{"arch": "res2net", "model": "image classifier", "dataset": "rendered solids tumbling over patterned floors", "train_examples": 195000, "image_size": 48, "crop_scale_min": 0.8, "horizontal_flip": false, "translate": 0.12, "targets": ["light from"], "num_classes": 4, "norm": "batchnorm", "hidden_act": "relu", "depths": [2, 5, 5], "kernel_size": 3, "stem": "deep", "widths": [96, 144, 208], "mixing": "cutmix", "label_smoothing": 0.05, "loss": "cross_entropy", "init": "lecun_normal", "optimizer": "normuon", "muon_scale": "original", "learning_rate": 0.014, "momentum": 0.95, "nesterov": true, "orthogonalizer": "newton_schulz_5", "adamw_lr_other_params": 0.0019, "max_steps": 5200, "batch_size": 128, "epochs": 3.4, "lr_schedule": "linear", "final_lr_fraction": 0, "warmup_steps": 150, "weight_decay": 0.04, "adamw_weight_decay_other_params": 0.05}
Rows from block 7, named by matrix and row number. Each number is 128 + 32 x the weight over its row's rms, rounded and kept within 0 to 255. All counts start at 0. Numbers have three digits each. After the name is the row's rms in percent of the matrix's.
# mid00: scale 1 3x3 conv (model.blocks.7.mid.0.0.weight, 52x52x3x3), inputs 40-47, a 3x3 kernel for each
mid00.0 098:165148154099107136142089177132133145201191107159122123097081091063123105112114147160081081164100105113099108100094101109160137126164077101177192113169178143136134065150113083089119086105146118168165095119134084198133
mid00.1 101:110156135063099179065108109136162167154128110111095137144186128142105079187187135135169115143135156101085206131143101092100102151116100131116086153173121110098135122152068102072080166208165124108183113135067130149133
mid00.2 100:104101164111114188181081139156140096081102075130180121204149090148101144182164089157138065192158097133093089125090188149144192149146166170102127156129160095138132169103126145092154129163113111136138050093149137155092
mid00.3 102:099168116091133135098171097130121137130105117139136124158082129125149127153213151185157129180137140127091067146137143147125121123088135115104143114171150134159121091142146101132114179204154099077142115124125193126173
mid00.4 098:124085096174147134143163134200149105129116104140086099083062122083094086068106172073127167070105130120120108102116098127139112142120129180142082125145115075128131136101144094125139121121187152143087171121054097148152
mid00.5 101:094130163163094114204095152115125135088115105104114100144107122190123108191105129125173131071101109099114176110112116157102111153147153095081145117151139122122131173117146146102151143131128190159130124174166106129135
mid00.6 104:090094096095155151209133130088094124118130118135116111092080091123121204126114139127086088119104161094131112142107108137104121134132150125097088152159113111165133116149120117117159156109091121118176217133115165165164
mid00.7 101:113121094169159108101178167122161141084111123122112127143123100178139145100095127130100078126126132140202137146131129143131143104078060090112144076092152111128087146156114116091140105164128115171150095117086137105090
mid00.8 099:140131092133113168132087162111154140129157109139135149133149140153089068130154148171102102150100136125076098106100122106115158151161149121144113153100067147139153110118135161121069127152124142232173118189116105148108
mid00.9 102:130073103104074117151115121119117157151201149147160118155102120118093149089083127098102154131127086160138130114096118089139134107170116153167124114197140127152114087058103107089090093083074182150147127088117106083084
mid00.10 101:112115072101124123095175131115164158138101139157085146102127166138108128227166150048173100114150192150120115128105069146151110119154112130165136080114163142109147135181157095149140158146136125137141114113194135074171
mid00.11 099:076114143074119127130124138131127127189181133162173135128134129101122144132091143129129111106137108144132179121147136132097116127144081115137126167137123120144107128121110114093144112084127160141138086099221073134201
mid00.12 099:165122167104111112130078144144106085109123111117131118195088168156144181162139098127191189109121060113145082143093081169099078169135136139152100113117138150093106158109128123125148173129124101086174115130170161138095
mid00.13 102:145196207110140126131135091117111101122105118140200134090196081141167167150148109111118067072139123111176146147139128158142125128169154140116102147156136147175119131136098120141138080081091084112171126107147140172156
mid00.14 100:119106144200134102143077113099169156106126089112088114121170156145069100131113175171147124136131136084105090127149178120155153137134102138143158128167168102127107134087129155104109107149199120180125128089136167204196
mid00.15 099:122125136130084116103080110167150084090146141142105095140170207115213168153137153198135085179088037168166050125169170121154139107108175127142122086105151073104106148140160161111119119112108200094131163161152152139108
mid00.16 096:108074168094129142057160154105132138141165166104123157167118154162154115124165113112193226115092159109188170118127129137094118175133114089147139152194182108102155142145150110155155159100100082116087100149141131069135
mid00.17 096:165079089148147109108106105139135096104124121149148111124119134129123125064078141152154086132129078128088112171159120153172182099132122059081065056127097074147157165120115192154115122128129095160101076092115118124138
mid00.18 101:170132094104102136105116133140120123099141108159155157080144127106118124168185092086213110117168091171134112145130154116118163116098136175143123065110079093143140125128105121136152148195133189114094063102103108195121
mid00.19 102:101145145099080075088058147153160124157123099111118115105140142074163097091084068114122049119154075156111080106096139117108139158109071102147102156123062154113124088128110123151108114086123140139164079134173130150109
mid00.20 097:129119183175128126146141130191161119135107116180143114120083165128081149109094197174211126148242183124199090117105132136115174102126147149102118111099133137144126113133197103140102141161104094096087073131125170102171
mid00.21 100:117121105143128174176182116183109151131110113106162069099129134161118154148131154209160071150144094136111061122110126132100152114125171156118143139152152106123116136124100170131200160177141129073121153116111113089142
mid00.22 097:083097112116134111102105120141175164113115135132120152147151128118178151131175177078091126128060066099114125110129128112140116097089109184139125143104138188141135149111109136175107110168139143139124138133174086114135
mid00.23 101:111162157093169125125174129096150126101108157148114142142136100123177134127166216133180095059097093096117056114097148140148107158156118065095132148065070131104133108135121115154094171182126107061081126088108187118073
mid00.24 097:094175117109123116122130133125167180147137134105124101116114081127077093145103116124116107180095142125068120097069112097109129115092100088115152132155165125129115098087130092121103103086110074151174111132151089118134
mid00.25 100:118147140118090174201157176085154113123162060114124093164089130190094170159129108099122144164181143107084122155164184121130167137124125109147065128167141129161128129104103174123185122150129187106144174117179122169157
mid00.26 104:072083100145145117191093127130127192092138155090119130106097096193141146182076064147152211089156175082209170125142135143126128101140110107130123141128144126080138128134085199157153127076088127076162139111124091160122
mid00.27 098:143084102107131099173176144104048095150189162094116095110069098115119102162147078088093115161094067150099075124184183111125203090129126095085112114123149108113134106101109127147107176137122082103089089206195066077093
mid00.28 100:136138129129132121144132152112150140102089089145144113199142122135168123076087132097137117112088050131105063108127108073089122106153155073109124087095134091120139097098126124161150073124128096104063153191134112117188
mid00.29 100:133177138119167109083099131156113157071099150156167115138068174153119107111064181112107125136146077202255196159169136133115107094131151146164162096099128177120150110126153134071064158130144153084145092162082140118116
mid00.30 097:059110111104101169116112154175155162096118186125137173128147157128102153101129112094130043129071064136087101088114179157154148181159171133161158095134154096086175132154149139074099123093117190123102168130166139184152
mid00.31 102:134110135136109130147104137123105185125158204147124068093130132097060125116110131141123135156135147158140122097120081135098099150164132084139179091163148132106142124119068123065112111140162099068255096162201137152141
mid00.32 100:179176137153139126140071126154106157100098109079124127127162194137069165186113126184215129087114058147095152118093116108115122111109122135122139094098117128130135111109126162094136143115090165158143093169170130121147
mid00.33 096:100118131145102114194129116141184201121123128122140127097113136153111104177049123237208142137143103137110093091094107110122144091123149108124112148118093148135148080126148133095084201106140123183089151176105115151157
mid00.34 101:124107102152063169166146078126105149093159170132123136100107083123103127152243082076149113115166124154106116156115125107102096128153144157065096113095153204121110134140116154082110156238067107148113081197122060108177
mid00.35 102:083152135116123122113095134109076104098121059117109099121166094166100124132085068111116104111155172083159215113146116117130109099154120129050092150174105119113092116105131131141173106101120151143156186107086137122071
mid00.36 098:154142171143121157201178147168106088158144161132132160126180194105112161152124184146107137146124122136109125124127082108128098147124139148093111138138183128120204095128131110144129120122171070092182130092138162109150
mid00.37 103:114161067105112088096118169101156093117130152136116143123146139124149103147109111094071089129098102120098164082115112117135086145137071142199085166164139108079091090195086090136101124108125131148104081124093115085110
mid00.38 103:094139196131110100111171135079111114129129112127099133170209132101122118117134160146171139097109097096041052135115134129119114087075092084135082127139142078093160135116102076093105117207162180131126152170132090166067
mid00.39 103:114110087081176116140150129123144105155127159093122102081065091104158130168113169135131138149135061133068161126104103128104133109123150080083092135106135122155144094099099090168114134135160077165126100174072125090094
mid00.40 101:120117161107098108132146135115083156111093118109112090134120145155154061167163157110081128140069090149097083148121074107118143110136127139118165146114110123110116138108126104167071124179109181121190040089170140075086
mid00.41 098:143137109100134071107110131126125082100116092133142123071098134094088129152096078077094094066122133086188147115165135147139108144138165143110153109108120105140160120137164098109118178122164080057079097132239168112187
mid00.42 096:109078208120100151122055129112155116121109089116119140161166186127117166140106133074112039125216118140171208176144155174147191140135155110158148145135115129152120136191176105121134144110136104161160079147092087157115
mid00.43 100:100111160095124125155133166143165195134119115106094139172173170114121140130101121139145153086112103089106159095081081151110126141113138132158155136126121097084158110121109136105127175128155122147099179113083153117101
mid00.44 101:109103152115084127150081141124198176140169084146077124084073119138107131204119174148140158105126124082136168138120112147126121164154134118130167171169075200151098126081135142102133175133138094194085110148095092122106
mid00.45 103:062054128146126144077124159184132146093111110119131107113120149106100103093131078148128219104091200116096141154170138190084126157087135171132141142145129090142102137094152090090089097160142090126100126187152142160210
mid00.46 099:127186102119155077094106128143076104105125126134157124143238173175097097088087096093124154089122202107163177092127149090123135084092124164084109196118159157140195124120070158103142136143131098164128136078109139085104
mid00.47 103:192125116149140085066095165108094093111135116169171117199185146106121148080120100136076118142157105165155103096105152146136135132143134111087110085173169109153096146129123112155103098101088135185119085136136105101097
mid00.48 100:060156104053114128132079118153161115174108147112152165118111140149120077153090106178114148114119197074132146086102117143138143130147093158129128105090112212125131136145109111091132150089101126178144168116155111128103
mid00.49 097:137096088137156139059174144125133135153133102150130147164126137151194124140125133134046132176167129135118116103131148132128135155123132131130132124135175163140135128124132126215148130109140174084172148115180113116131
mid00.50 102:141152084116117140114144123160118180166094134144181150111108135124137170171147134069188205097123145112149137137114094120135108147115107181153146135103109140135131104125144132117162115127147130150090074116147094111124
mid00.51 101:148121151129099134134148085079177145089133102085093127079120130072080106090159144094161114165075142172027077128130124085110130105151154071163145090147163094109138078154132150107117100132137099093183105177165098092152